A small image classifier, trained from scratch.
Training: adamw at rate 0.0013, 13200 steps, batches of 128.
Rows from block 6 of a small image classifier, named by matrix and row number. Rows with one number belong to one neuron. Each number is 128 + 32 x the weight over its row's rms, rounded and kept within 0 to 255. All counts start at 0. After the name is the row's rms in percent of the matrix's.
After each neuron's rows are labels from the 100 images, of 14976, where the neuron reaches its highest value: "responds to" is what is common among them. Only what is clearly more common there than usual is listed. The data: rendered made-up planets. In brackets: how many of the 100.
# fc1: MLP up (model.blocks.6.mlp.fc1.weight, 1152x192), inputs 0-47
# fc2: MLP down (model.blocks.6.mlp.fc2.weight, 192x1152, transposed), outputs 0-47

fc1.634 073 [128 128 209 128 128 128 181 128  58 128 190  76 128 128  78 128 128 128  68 128 128  70 178 128  59 128 128 128 128 128 128 128 128  34  55 128 128 128 128 128 128  83 174 128 128 128 128 128]
fc2.634 116 [128  84 128 128 128 169  88 128 128 128 160 128 128 165  79 128 128 128 128  76 159 128 181 128 164 128 175 128 128 128 128 179 128  75 182 128 128 128 128 128 128 128 128 128 128 128 128 128]
responds to: moons: zero (58)

fc1.548 091 [133 128  49 128  53 128 128 128 118 128 187 128 128 128 128 128 128  49 173 164 128 128 128 128 168 128 128 128 128 128 128 128 128 128 128 128 189 128 128  87 128 128 167 174 128 128 128 128]
fc2.548 103 [148 128 128 128 128 128 128 128 128 128 128  83 128 198 169 128 128 128 173 128  90 128 128 105 128 128 128 128 128 128 128 159 128 128  80 190  83 128 128 128 128 193  92 147 128 128 128 128]
responds to: moons: two (100)

fc1.684 116 [128 128 128 128 128 128  57 128 128 128 243 167 204 128 128 128 128 128 128 128 128 128 128 128 128  88 128 128 151  39 128  78 128 128 128 128 128 128 128  82 128 128  84 128 128 128 128 128]
fc2.684 109 [187 194 128 128 128 128 128 128 175 128 128 128 128 161 128 128  68 174 128 128 128 128 128  85 128  64 128 128  75  69 128 128 128 128 128 128 128 128 128 160 128 128 128 167 128 176 128 128]
responds to: moons: one (86)

fc1.339 089 [128 128 183 158 128 128  73 186 128 128 175 128 128  70 128 128 128 187  85 128 128 128 128 128 172 128 128 171 128 155 128 128 198  72 128 128 128  92  82 128  68  75 128  80 128  73 128 128]
fc2.339 107 [ 75 176 128 128  90 160 128 128 170 128 128 168 128 128 128 128 184  82  86 128 128 128 128 128  91 158 184 100 128 128 128  76 128 128 128 128 128 128 178 128 179 128  91 128 183 128 164 128]
responds to: moons: zero (100); full (72); kind: cloud-covered world (41)

fc1.369 093 [128 111 128 128 128 175 128 177 128 128 128 128 128 128 128 128 128 128 128 128 128  76 128 128 201 174  95 128 128 128  97 128 128 128 128 128 195 128 128 128 128 185 128 128 128 128 128 128]
fc2.369 119 [128 157 167 128  96  78  80 128 145 128 128 135 128 154 128 128 128 128 128 128 100 128 128 128 128 128 128 128 128 128 128 192 128 128 128 128  99 128 128 128 128 128 128 159 128 128 149 128]
responds to: moons: two (99); cracked ice world (33)

fc1.581 083 [194 128 128 128 128 164 128 128 128 128 128 128 128 128 128 128 128 201 128 128 170 128 128 128 198 128 128 128 128 198 232 128 128 128 128 128 128 128 128 128 128 102 128 128 128 128 128 188]
fc2.581 078 [128 128 128 178 128 128 128 128 184 128 128 128 128 193 128  68  61 128 190  75 128 128 128 128 128 128 128 128 128 128 128  30 128 128 128 128 128 128  62 128 128 128 185 128 128 128 128 128]
responds to: moons: one (52)

fc1.712 076 [ 48 128  62 128 181 128 128 128 128 205 128 128 128 128 128 128 205  64 128 128 128  50 128 196  47 128 128 128 128 128 128 128 128 128 128 128 128 128 128 128 128 128  88 128 128 128 200 128]
fc2.712 074 [128 128  71 128  76 128  66 128  72 128 128 128  73 210  62  70 173 128 128 128 128 128 128 182 128 128  70 128 207  76 198 128 128 128 128 178  75 128  79 128 128 128 128 128 128 128 128 128]
responds to: moons: two (100)

fc1.70 106 [128 204 195 128 128 128 187 128 233 154 128  64 128 128 128 128 128 128 128 128 161 189 163 128 109 128 128  94 128 105 128 134 128 128  43 128 128 128 172  85 128  18 128 128 128 128  94   0]
fc2.70 090 [187 128 128  75 128  82 128 128 128  56 128 128 128 173 128 128 128  51 128 166  83 128 128 128 128 128 186 128 128 128 199 128 128 128 128 128 128  41 128 128 176 128 128 128  42 128 128 172]
responds to: moons: three (97)

fc1.370 103 [128 128 128  43 128 128 128 128  83 128 195 127 128 128 128 128  26 128 188 128  96 128 168 128 177 128 128 128 189  91 128  58 128 128 203 128 174 128 128 128 128 128 128 128 128 128 128 221]
fc2.370 087 [ 73 128  78 184 128  74 128  62 128 128 128 128 128 128 169  72 128 128 128 128 160 128 128 128 128 128 128 176 184 128 128 128 128 173 128  85 128 128 128  72 128 128  74  67  95 128 128 128]
responds to: moons: one (83)

fc1.442 081 [162 128 128 128 128 128 128  67 171  70  65 128  80 128 172 128 128 128  77 128 128 128 128  78 128 128 128 128 128 128 128 128 128 128 181 128  68 191 128 128 128 128 128 128  68 167 128  68]
fc2.442 082 [128 216 128 128 128 128 128 128 128 128 128 128 128 176  62 128 128 128 128 188  87 128 128 128 128  73 128 128 128 128  78 128 128 128  52 128 190 128 201  78 128 128 128 105 128 128 128 128]
responds to: moons: three (96)

fc1.568 077 [128 128 128 168 101 128 128 128 128  75  71 128 128 187 128 128 139 128 175 128 184 128 128 181 128 128 128 128 128 128 128  77  58 169 128  91 128  48 128 128 128 128 128 128 128 128 128 128]
fc2.568 069 [ 56 128  58 128 128 128  24 128 128 128 128 128 128 128  70 196 128 128 128 128 128 128 128 128 128  57 192 226 128 128 128 128 181 128 128 128  58 128 128 128 128 128 128 128  58 128 181 128]
responds to: moons: two (67)

fc1.231 135 [128 128  75  79 128 128  81  62 128  99 174 128 128 128 128  69 128 225 128 128 128 128 164 146 128 128 128 128 165 128 201  12 128 129 128 149 128 128 128 128 128 128 128 128 128 128 128 139]
fc2.231 150 [170 154 128 128 128 128 128 113 128 128 101 128 128 128 128 128 128 102 154 128 128 128 128  95 167  96 128 128 128 156 128  54 128 155 128 128 128 150 128 128 155 128 128 128 128 128 128 128]
responds to: moons: zero (100)

fc1.695 086 [128 128 128 128 128 128 128 128  45 128 128  86 172 128 128  84 128 128 128 128  88 128 169 128 128  72 128 150 128 181 128 128 169 128 128 209 128  73 128 128 128  83 128 128  90 170 128 128]
fc2.695 118 [128 128 128 172 128 153 128 128 128 115  98 186 174 128  88 128 128 128 128 128 128  92 164 128  66 128 128 128 128 128 128 205 128 128 174 128 104 113 166  92 128 128  97 156 105 128 128 128]
responds to: moons: two (77)

fc1.441 081 [128  52 200 128 190 128 177 128  86 128 128 128 128 128 128 128 172  60  72 187 128 178 180 128 128 128 128 128  68 225 198  80 128 128 128 162 128 128 191 184 128  93 128 128 128 128 128 229]
fc2.441 097 [180 128 128 128 128  74 128 128 128 128  67  86 128 128 128 128 128 128 128 128 128 128 128 191 128 128 128 183 128 128 128 128  80 171 128 128 128 128  62 128 128  88 128 128 128 128 176 128]
responds to: moons: three (96)

fc1.171 081 [128 128 216 128 217 189 128 199 128 176 128  77 128 128  76 128 114 128 128 128 186 128 128 128 128 197  32 128 128  84  96 128  67 128 179 162 174 128 128 128 128 128 128 128 128 128 128 128]
fc2.171 082 [128 128 180 128 128 128 128 128 128 128 186 128  59 128 128 128 128 128 128  87 128 128 176 128 187 128  76 128  66 128 196 191  60 128 128 186 189 128 128 128 128 203 184  59 128 168  57 128]
responds to: moons: three (100)

fc1.114 073 [128 128 202 128 128  51 128 128 128  54  72 128 128 128  67 128  56  96 187 128 183 128 128 128 128 128 168 128 128 128 128 128 128 128 128  47  56 128 128 128 128 128 128 128 128 128 179 128]
fc2.114 076 [128 128 128 128 128 128 128 128 128  75 128  85 212 128 188 128 128  57  73 195 128  59 128 128 172  60 128 128 128 128 128 128 186 128 128 128 186 128 128 128 184 128 128 128 128 128 128 128]
responds to: moons: three (95)

fc1.210 078 [128 128 203 128 128 128 128 187 164 128 187 128 128 128 128  84 128 128 128 128 128 128 128  74 128 128  55 128 128 128 128 128 128 128 183  53  93 128 128 128 128 128 128 128 128 128 128 128]
fc2.210 090 [ 82 128 128 128 191 128 128 128  77 128 128 186 128 179  68 128 128 128 188  97 128  62  80 128 185 128 167 128 128 128 128 128 128 128  83 128 128 128 128 128 128 128 187 169  94 128  75 180]
responds to: moons: three (96)

fc1.654 096 [128 182 128 128 128 128 128  96 128 170  80 128 128 128 105 128 128 128 128 181  73 128  76 128 128 128  63 169 128 128 128 128 128 128 128 128 128 128 128 128 128 128 128 128 160 128 128   0]
fc2.654 081 [128 128 128 128 128  71  57  86 128 128 128 128 128 128 128 128 128 128  55 128 128 128 206 128 128 128 191 186 128 128 128 128 128 128 128 128 173 128 128 202 165 128 128 100 128 128 128 128]
responds to: moons: three (93)

fc1.139 077 [ 75  74 128 128 128 128 128 176 128 186 192 128 128 128 128 128 128 128 128  59 128 128 178 128 128 128 134 190  68 128 128 191 171 128  83 128 196 128 128 200 128 128 128 128 128 128 128 128]
fc2.139 080 [172 128 128 171 187 128  83 128 128 128 128  74 174 128 128 128 195  78 176 128 128 128 190 128  79 128  79  80 128 128 128 216 128  58 128 179 128 128 128 128 128 188 128  73 128 171 128 128]
responds to: moons: two (100); cracked ice world (35)

fc1.413 140 [245 128 128 128 128 128  81 128 128 128 128 128 172 128 128 216 193 128 128 128  93 128 128 128 128 128 128 128 107 128 128 179 128 128 184 128 128 128 128 128 128 128 146 128  90 128  61 128]
fc2.413 101 [186 128 128 128  73 128 128 128 128 128 128 128  47 128 128  63 128  82 128 105  70 128 128  86  49  29 128 128 128 128 128  16 128 128 128 128 128 128 128 128 128 128 128 171 128 128 128 128]
responds to: moons: one (59)

fc1.641 122 [ 86 128 128 128 128 117 128 128 128 128 128 154 128 128 168 128 128 128 128 128 128 199 128 128 128 128 128 128 162 128 186  71 112 128 128 130 128 128  88  88   3 128 249  64 128 128 128 128]
fc2.641 122 [128 128 165  99 128 128 128  92 179 168 128  76 128 128 128  96 128 168 128  87 128 128 128 128 128 128 161 153 128 172 128  65 128 128 128  99 128 128 128  80 103 128 128 128  96 164 128 128]
responds to: moons: zero (100)

fc1.172 077 [193 152 128 128 209 128 188 178 128 128 182 128 128 128 128 207 128 128 175 128  82 128 161 128 128 128 128  64 128 128 128 128 128 128 128 128 128 128 165 201 128 128 157 205 128 128 186 128]
fc2.172 081 [128 128 128 128 128 128 128 128 177 128  79 128 128  87 128 128  71 128  57 128 128 128 128 128  73 195 128 128 179  58 128 128 128  71 128 128 128 128 128 128 177 128 128 128 128 128 128 128]
responds to: moons: two (100)

fc1.408 088 [128 128  90 128 128 128 128 128 128 203 128 128 128 128 128 128  84 128 153 128 128 128 128 128 128 128 128 169  76 128  91 128 128  56 128 128 128 128 128 128 174 128  79 128 128 128 128 197]
fc2.408 106 [157 128 128  91 128 128 128 164 128 128 128 128 128 128 128 168  73 128 128 128 128 128 128 128 128 128 128 128 128 128 128 187 128  96 128  81 128 128 128 128 128 101 128 158 128  56 128 128]
responds to: moons: one (98)

fc1.217 089 [128 128 128 128 128 194 128 128 128 128 128 128 128 128 101  94 128 128 128 128 128 128 165 128 128 205 128 128 128 102 128 102 128 128 128 128 128 202 128 128 128 128 128 128 128 128 196  59]
fc2.217 080 [128 128 128  88 197 128 128 128 128 128 128 195 219 128 128 128 128 194 128 128 186 189 128  67 128 128 128 183 128 128 128 128 128 128 128  81 188 128 128 189 128 128 128 128 128 128  61 128]
responds to: moons: three (57)

fc1.728 091 [128 128 128 128 128 128  51 128  84 128 128 105 200  96 128 128 127 128 128 128 128 128 128 128 128 128 128 183 128 128 128 128 128 128 128 128 128 128 128  70 128 128 128 128 128 128 128 227]
fc2.728 082 [128  71 128 128 128 128 128 128 182  54 128 128 128 128 128 128 190 128 128 128  52 194 128  72  66 128 128 128 128  65 128 181 128 128 128 173 128 171  59 172 128  83 128 128 128 160  85  66]
responds to: moons: one (100)

fc1.400 083 [128 128 128 128  80 169 181 198 184 128 178 128 217 189 128 128 128 128 128 128 168 128  61 128 128 128 128 128 128 128 128 197 128 128  50  61 193 128 193 128 183 128 128 128 128 128 128 128]
fc2.400 102 [128 128 172  79 128 176 185 168 128 128  77  78 128  95 128 128 128  77 128 128 128  64 128 128  86 128 128 128 128 128 128 128 128 128 168 128  79 183 128 128 128 128  79 178 128 128  81 128]
responds to: moons: two (100)

fc1.761 113 [160 128 128 128 128 128 104 128 128 128 176 128 128 165  93 128 128 128 128 128 163 128 128 128 128 128 128 128 128 128  25 128 128 128 128 128 128  91 128 128 193   0 196 128 128 128 128 128]
fc2.761 083 [128 226 128  95 128 128 128 128 128 128 128 128 128 128 128 147 128 128 128 128 128 128 128 128 128 128 128 128 128 128 128 128 140 128 128 128 128 128  74 128 128 128  89 135 128  95 128 128]
responds to: moons: two (100)

fc1.573 088 [128 128  95 128 128  89 128 128 128  73 128 128 128 128  35 128 128 128 128 128 128 128 128 128  64 128  60 128 128  62 128 128 128 128 213 196 128 217 128 128 128 128 128 128 128 128  53 128]
fc2.573 093 [128 128 128 128 168 128 179  78 128 128  78 128 169 128 128  87 128 128 128 128 175  82  68 173 128  72 128  88 128  82 128  88 128 128 128 128 128 128  84 128 128  64 128 185 128 128  79 128]
responds to: moons: zero (97)

fc1.173 095 [128 128 195 128 128 167 119 128 128 128 128 128 128 128 128 128 128 128  87 128 128 215 128 164  61 128 128 128 109 128 128 128 128 128 128 128 128 206 128 128 128 128  82 128 114 128 128  18]
fc2.173 103 [172 128 128 128 128 102  81 128  93 128 128  74  79  93 128  81 128 128 128 189 128 128  92  87 166  55 128 128 128 128 128 128 183 128 128  78 128 176 128  80 189 128 128 128 128 128 128  67]
responds to: moons: zero (100)

fc1.736 122 [128 128 128 128 128 151 128 167 128 128 128 128 128 128 128 128 128 128 128 128 128 128 128 128 128 128 128 128 128 128 128 128 128  21 128 128 172  61 128 128 128 128 128 128 128 128 128 128]
fc2.736 122 [ 73 128  71 128  94 128 128 154 128 128 128 128 128 128 128 128 148  64 128  90 128  76 128 128 128 144 173  97 128 128 128 172 128 128 175 128 166 128 128 128 128 128 128 128 128 185 128 179]
responds to: moons: two (100)

fc1.194 077 [128 128 128 128 128 128 128 128 128 128 128 128 209  65  65 128 167 128 128 128  75 128 128 128 128 128 128 128 128 128 128 203 128 168 128 128 204  78 182 128  59 128 128 128  59 128 128 128]
fc2.194 075 [128 128 128  28 206  72 128 128 128 128  62  52 128 200 128 128 128 128 165  69 128 128 128 128  86 128 128 196 193 128 199 128 191 168 128 128  87 128 128 128 128 128 181 128 128 128 128 128]
responds to: moons: zero (100)

fc1.340 078 [128 128 128 128 128 128 128 178 128 128 186 174 128 128 128 128 192 199 128 192 183 128 128 128 182 180  39 172 128 192 192  60 128 128 128 128 196  64 128 128 128 188 128 128  79 128 128 128]
fc2.340 114 [128 128  85 128 128 128 128 128 128 168 128 128 128  81 128 128  90  87 181 128 128  86 128 128 128 128 128 128 128 128 128 128 128 128 128 128 100 165 128 128  91 128 128 128 189 159 128 128]
responds to: moons: three (88)

fc1.512 096 [128 128 128 128 128 128 128 128 128 128 128 128 128 188 183 189  40 128 128 178 128 128 128 168  77  93 167  94 128 194 150 128 128 128 128  71 199 128 185 165 155 141 128 128  74 163 128 245]
fc2.512 097 [ 62 128 128  70 187 128 128 144 128 173 128 189 128  87 128 128 128 128  71 182  82 128 177 128 128 128 128  90 128 128  84 128  53 107 186 128 128  88 128 128 128 128 128 164  80 128 128 128]
responds to: moons: one (99)

fc1.470 074 [128 181 128  63 201 196 195 128 128 128 128  60 128 128 128 128  53 128 128 128  83 203 128 128 128 128 128 128 128 128 128  71  72 128 184 128 128 128 128  71 128  94 128 128 128 128 128  50]
fc2.470 084 [ 66 128  67 189 183 128 182 128 189 128  76  68 128 176 128 128  74 128 128 128 128  74 128 128 128 186 128 128 128 128 183 208 188 128 128 128 184 128 128  86  89 185 183 128 128 128 128 128]
responds to: moons: zero (100); full (54)

fc1.195 100 [128 128 128 196 128 128 128  79 128 128  72 128 128 173 128 128   0 128 128 128 128 128 128 128 128 128 128 125 128 128 128 128 150 128 128 128 128  55 128 128 128 128  37 128 128  92 128 128]
fc2.195 095 [128 128 128 128 128 128 128 128 128 128 194 206 128 128 128 128 128 128 128 128 128 128 128 128  68 128 128  86 128  65  99 214 226  49 204 128 174 128 128 128 128 128 128 128 128  83 128 128]
responds to: moons: one (55)

fc1.515 081 [128 128 189 128 128 189  77 187 128 128 128 128 128  66  74 128 128 128 178 169 128 128 128 128 128 128 128 169 128  65  83 128 128 128 194 128 128 128 174 128 128 128 128 189  72 128  59 128]
fc2.515 089 [128 128  69 128  73 128 128 128 172 128 128 187 128 128 128 128 128 128 128 128 128 128 128 173  79 128 128 128  80 177 128 128 128 180 191  78  82 128 128 128  83 128 128 128 128 128 128 128]
responds to: moons: three (77)

fc1.506 090 [128 162 128 128  63 128 128 128 128 174 128  82 128 128 128 128 128 128  82 128  88 128 128 128 128 128 128 128 167  54 128 128 195 128 128 128 128  69 128 128  95  48  56 197 128  74 128  16]
fc2.506 100 [163  95 128  67 128  74 128 128 175 157 128 185 171 102 128  63 128 128  83 128 128  73 128 171 128 128  93 128  56 187 128 128 128 128 128 128 128 128 128 128 128 128  95 128  70 128 128 128]
responds to: moons: zero (83)

fc1.450 093 [128 128 128 128 128 128 209 128 128 172  88 128 128 128  78 128 128 198 128  95 128 184 128  62 128 128 128 128 128 128  59 125 128 128 128 128 128 150 128 128 128 128 128 128 128 128 128 128]
fc2.450 107 [128 128 128  86 128 128 128  78 128 128 128 184  72 177  92 150 128  67  82 128 128 128 128 128 128 167 128 128  83 128 184 128  49 128 168 176 163 128 128 128 128 128 128 128 128 128  91 128]
responds to: moons: two (97)

fc1.192 087 [128 176 183 128  76 128 128 128 128 128 193 193 128 168 167 128 128 173 128 128  86 128 128 128 128 128 189  68  77 128 128 128 185 128 162 128 189 196 128 128 128 128 128 128 128  87 128 128]
fc2.192 092 [128 128 128 128 181 172 128 128 173 128 128 128 128 128 177 128 128 128 128  70 128 174  81 170 128 186 171 172 128 128 183 197 128 128 128 128 181  83 128 128 128 181 128 128 128 128 128 128]
responds to: moons: two (80)

fc1.411 080 [128 128  62 182 128 128 128 128 128  70 176 128 128 128 128 188 128  55 179 128 128 128 128  77 128 128 103 128 128 128 128 128 128 128 128  82 128  82  83 128 128  80 186 128  67 193 128 128]
fc2.411 074 [191 128 128 128 128  64 128  63 128 128 128 128 128 185 128 190 193 186  71 128  61 179 128 128  72 128  49 128 186 128 128 160 128  67  64 128 187  60 128 128 128 192 128 128 128 128 190 128]
responds to: moons: three (74)

fc1.673 081 [ 49 172 128  86  67  55  67 128 128  68  77 197 128 128 128 128 128 128 128 128  52 128 128 128 128 128 128 128 128 128 128  44 128 128 128 128 128 128 128 128 128 128 128 106 128 179 128 154]
fc2.673 089 [128  50 128  93 128 128 167 163 102 128  66 128 128 128 199 128 128  62 128 128 128 128 128 128 128 128  84 128  65 128 128 128 128 128 195  83 176 171 163 128 128  75 128  54 128 128 179 128]
responds to: moons: three (100)

fc1.523 123 [128 128  64  87 128 128  89  85 128 180 128 128 128 128 128 128 218 223 118 128  73 128 128 128 128 128 128 178 155  53 190  47 128 128 128 128 128 128 128  77 128 150 128 128 128 128  95 128]
fc2.523 140 [128 128  97 128 128  99 171 128 128 128 165 128 128 128 102 128 128 128 128  89 128 128 128 128 154  85  82  82  91 128 128  62 164  99 128 128 128 128 128 128 148 128  95 128 128 128 128 128]
responds to: moons: zero (100)

fc1.632 079 [128 128 180 128 128 187 128 172 192 128 128  84 128 128 128 184 128 128 128 128  76  81 128 128 128  66 128 128  87 128 128  74 128 189 128 128 128 128 128 172 128 128 128 128  62  77 128 173]
fc2.632 083 [128 128 128 128 173 128 187 180 128 128 128 188 128  76 128 169 128  66 128 128 128 128 128 128  76 173  77  72 128 183  69 128 128 184 128 128 128 128  84 128 128 128 128 169 128 128 128 193]
responds to: moons: two (87)

fc1.34 162 [255 128 128 128 128 155 175 128 187 128  99  92 128 255 128 128 128 156 128 128 145 128 128 128 179 128 106 128 128 128 128 128 128 145 128 128 128 128 128 128 128 137 128 128  76 128 128 149]
fc2.34 095 [128 128  82 128  72 128 128 128  52  94 128 128 128 128 128 192 128 128 128 128 128 128 128 206 128 128 128 128 128 128 231 128 168 128 128  67 128 200 128 128 128 128  86 128 128 128  48 204]
responds to: moons: three (90)

fc1.242 080 [128 128 101 128 128 128 128 128 128 128  66 170 128 128 128 128 128 128 128 128 128  54 128 128 128 128 128 128 128 128 210 128 128 128 128 128 128 128 128 128 156 159 128 128 128 128 128 128]
fc2.242 082 [128 128  74 128 128 128  68  45 128 128 128 128 128  64 128  64 128 128 128 178 128 184 128 128 128 128 128 128 128 128 128 128 185 170 128 128  79 182 197 128 128 128 128  89 128 128 128 128]
responds to: moons: one (79)

fc1.686 088 [ 66 128 128 128 128 128 173  59 128 128 128 128 128 128 128 128 210 128 128  75 128 203 128 128  77 128 229 128 128  77 128 182 128 176 128 128  71 128 193 128 128  65 128  72 128 128 128 177]
fc2.686 082 [128 128  74 128 128 128 164 128 128 172 179  53 128 128 128 193 128 164  48 179 128 128  58  82 128  59 128 128 128 128 128  52 128 128  44 128 128 128 128 186  72 128  60 128 128 128  68 128]
responds to: moons: zero (80); cloud-covered world (38)

fc1.538 094 [128  77 128  58  77 128 128 128 128 182 128 128 176 128  90 128 128 128 128 176 128  71 185 128 203  75 128  92  85 128 128 128 128 157  67 183 128 128 128 128 128 162  75 128 179 176  79 128]
fc2.538 084 [128 128 192 128  78 128 128 128 128 128 128 128 128 128 128 128  83  94 178 128 128 128 128 171 128 169 128 128 195 128  73   8 128 128  73 128 172 190 128 128 103 128 128 128 188  52 128 169]
responds to: polar caps (71); moons: two (65)

fc1.14 082 [128 128 128 128 128 128 128 128 128 128 186 128 128 128 169 210  83 128 128  50  76 128 128 128 128 128 128 128 188  57 128 128 128  44 128 180 129 128 128  93 128 128 128  85 128 128 128 128]
fc2.14 106 [128 128 128 128 105 128 128 172  72  82 128 128  79 128 128 128 128 128 128 128 128 152 167 128  87 128  71 128 128 128 128 128 128 100  58  98 128 128 128 128 128 128 178  58 128 128 112 102]
responds to: moons: one (100)

fc1.292 082 [128 128  72 128 141 128  71 128 128 166 128 128 128 128  86 128 128 128 128  85 128 128 128  70 202  55 178  91 128 128 128 128 128 128 128 128 128 185 128 128 128 128  91 128 128 128 128 128]
fc2.292 085 [128 128 128 128 128 184 128  37 128 128 128  59 128  85 128 128 128 128 154 128 128 128 128 171 128 128 193  68 128  88 128  17 128 128 128 128 128 186 128 128 128  79 168 128 178 128 128 128]
responds to: moons: zero (97)

fc1.17 136 [128 156  73 128 128  45 128 175 184 128 128 128 128 128 128 128 128 128 128  79 128 175 128 154 158 128 128 203 128 128 128 128 128 128 128 128 128  98 128 155 128  31 128 128 128 128 128 128]
fc2.17 130 [128 128 128 128  97 128 128 155 128 186 128 128 128 128 128 128 128 128 128 128 128 128 128 128 128 128 156 128 128 128  75 128 128 128 128 207 128 128 128 128 128 128 128 128 128 121 128 128]
responds to: moons: two (99)